config.yaml
train_examples: 98750
qk_norm: true
parallel_block: false
dropout: 0.1
lr: 0.014
nesterov: true
Rows from block 2 of a small autoregressive pixel model, named by matrix and row number. Rows with one number belong to one neuron. Each number is 500 + 25 x the weight over its row's rms, rounded and kept within 0 to 999. All counts start at 0. Numbers have three digits each.
Before each neuron's rows are labels from the 100 images, of 14976, where the neuron reaches its highest value: "strongest on" is what is common among them. Only what is clearly more common there than usual is listed. The data: small renderings of single solids in any pose.
# fc1: MLP up (model.blocks.2.mlp.fc1.weight, 1536x256), inputs 0-127
# fc2: MLP down (model.blocks.2.mlp.fc2.weight, 256x1536, transposed), outputs 0-127

strongest on: plain; blue; yellow
fc1.354:495487503480511517521485486503482515519496558539491488437494493494485460501493479532488470489510489512544549542498521476502518536490499498456478514501525542506524530485522519503558492478533475471473494475477495529477515484479505460501478514505479513495520486503546508488527517493508470556475510514511536517463484538461487514520543518515502485474480535540518527484507462507517504465497
fc2.354:444538513500503536506551484532516478474489488506512513556482505568486488530501492479489492467485510500539503471512523490516480487503469536505487524509464466499526465474533478525481475495513480479468451550515521501509496493534484489524457496476518497537513460499502510523543492484493497503564529505505514507477476505501485457468473524505505478483505518460537455525550471523479491504472

strongest on: white
fc1.723:488490478501484460513533535502492498498499508468503482485474478467452517552486499486487490517456500492580490499480535495493471570501463467494535459479486479510492531485470505524520488478533486474543458489522504519528507537472492497504583537506529534525486522480494499481510521509516543493512515481501473483517461523524489466473486504527496493498515492491485513498466490470498447469553
fc2.723:500484524497496522473514447488521493522495500540554504530539493454497565434510484496487519515513497510435478493506460485526522481489482501515487535473523502509537527519523469473575502521458493502469508518509483477541524499506498497464459517470506510503544483485509534474499529500537518516486489495488452553477494456475508515536502499470528488499499455499537504521471504495519516523507

strongest on: white
fc1.51:492483489516478507491491442491540544497555468475518488481508517461485517474520507532534470501508523509522464555508532546556497502506492450510497534535461543534521488517493555536515524506502535565540487493463513485450509479487510525530505471502483475469540504455527495496492513507464496521480504529516507529508536478479509508504527533439477496479510500463490469513492545496492472511532
fc2.51:528480512486520503456501552515465523450524493528505518496514536539481539505501517495467507510534487503490556461530500529431511523486498489494485463521546483458501506478490497547461485508489534477485494472460525510522492499519503502534485508499480506521497503543483473490517509510503495498507467510527501506514500488477498490501550491520481490496487494524488537509473437497524512458488

strongest on: white
fc1.435:486499490462523530531516514474497506475518541493510501485492446484472460523513497501512514499487495534537487507514506444504505485534495525508526487517447489532509536450526530460482470491475509476577498482477497465482517475478505496534508518538510507512522513486470524514490507457508548496529455496477521487511512521476499476486453449536470500507498463505507509521510464508520497489520
fc2.435:543513532498526508463503504472481489504485472480554507489506529477553504458469514506504462495501492489468460507497537537514508515510524454517554463507489509537462499503510501483497512485443539522481516503456522477498512509515515528513525453451490498457498500514521498537524552516513534495514493520510520490501495487551453503473462490515510480512517510438534496474501487496466512477498

strongest on: plain; glossy; red
fc1.583:464479510497524502478479473505522468515529490541456503534503536491502504530538508506492502454505521501475484539462460459542526507487507493478527508491485482484517477525486466476494549500503523508503521520474488458523490490466525501510507511494523494503504489532504544515531513502539517495474488457513451495514457508455521515518493537505501496515477527537546496468524504487534541495487
fc2.583:500493455481501474500533530481532527464483480491518513438507447494526503474443511514505482523498474492488487474477557483486541501487518544503495462499479518518481476536522516495510480501517475519535478438498498496469494507471513514545486485564503489503512464485497513526484505523499519517502488520503535439559544474524477503465507467501506528457482488525515463474496513476510509494534

strongest on: plain; green
fc1.710:456482492499475492486506476528516472483509521485488533527513511488462489530498491491502467513502509513490514476473519454469527502534518481495522461515534502468505487524452513511505499519509512493459514495530490539527500553481506526460503476433461516450494465491492486484539551517491508516503492495495485508519498484482476477534516467511462502498521515517580521491535512534522490513509
fc2.710:510482464491536528483527496525524501512463483489471518512483513476530515503465517541536500459513479466466487489492534471507529469485518461469523521492518521488525524503480463508469488521491471493505499505495530527557471465518479493503453483567491522504498444519474495507504513496456496445477535510475475510461503511536545471478494501535534484460526566446500482482485529502473524552500

strongest on: white
fc1.673:466477474535490433471464499499538521469514517512494479482481526520499475507500484495528485489489521463533495477535486495547555525502509477533533465523477491509510499512477525523535504548507510501473527475554483473509467459520483513484494526513501499467501436508526503494521519480503516457482498477494491477502524484490521494524451515498500514454509528454501495461482483514471462523530
fc2.673:520508569490503522509546470507490487520490508493507499530504516489500497437499507475494521522490553463503473488520548496481478499506495523492497499500511483531504537515541494471499484546461463455507529457439487508531539488503487510505496545487485523559482526554432490478522544480521470495479483555524496513506500503492493462493484469523471503500476480467489522529488484492514502518515

strongest on: plain; light from: behind the camera; sphere
fc1.564:473455501546515526466513536475516510504520496517496490516535503482507520487491485505517509486515520496479532483478465523485545501495487525473474497504489496449500525481492474487499493472500454560510519509504537526469499520499515476457462519510543544514533516471472526490523489505497496537557506503444486442523480516469492490523509479504445492516504525506513537523536536480547456504498
fc2.564:520432506510528501529494489494541510483496503479553488474508468502517514533450469497487498525501513493515524501472494509488460477540512536510509435514509541488480504501502486497506520530470469519506487502509468497529492454448507503510478540515508465502473464526488524486531510525573512512472485482467452521541489538528486518491512494483494510460516547472492463469536530515470492511532

strongest on: white
fc1.244:497511502498492473465477451503511515557476490528500511494482486455495472519537494510548481516478507499512467494509490534522505491528443481521524543507501517496480512456558518522521504507540538448484536517507468500466493464485513526503491524511503563478516496501534514499523480548511536490499548534523485479479514518481463532502514518494500477470498475542501512444507466489475513529499
fc2.244:488511505469500490484460480495475466534473550510452490490483539484491520492484458502439477500496496490476481477509499453507550453486481525520495525481517494519486442462527522540471533503516490503496508520487514452484525465484492478490485514500522521490516498476507503518504492471501470491529532494505488521524515517490506480488515497486522441493510490503459493524472478465525484490440

strongest on: plain
fc1.205:515453493512482493474525532558488467476470454505513482488525483458484518505527492451503524526534491501470500522483492472460507494522516499518543467523556498498477513482466536475528451530484457485478511490490488497500522472482509516476483462520518493463459503455503504477524535479511508548505458535496471537470493483489498513540470528555480521502497464495518525527450495492513486504500
fc2.205:495500498509501500493523481489474500451502508510471541489491510508539516447446502466503489504553527505477467510499492467561446521449504525488493517477520493444510476527500500488468502481527501498516513467499509509534514493493495474499458488489472514535464500505506546493543455509466492500502486500531510498470511477492544511474544477522551506465503560471487481486505498533471494512530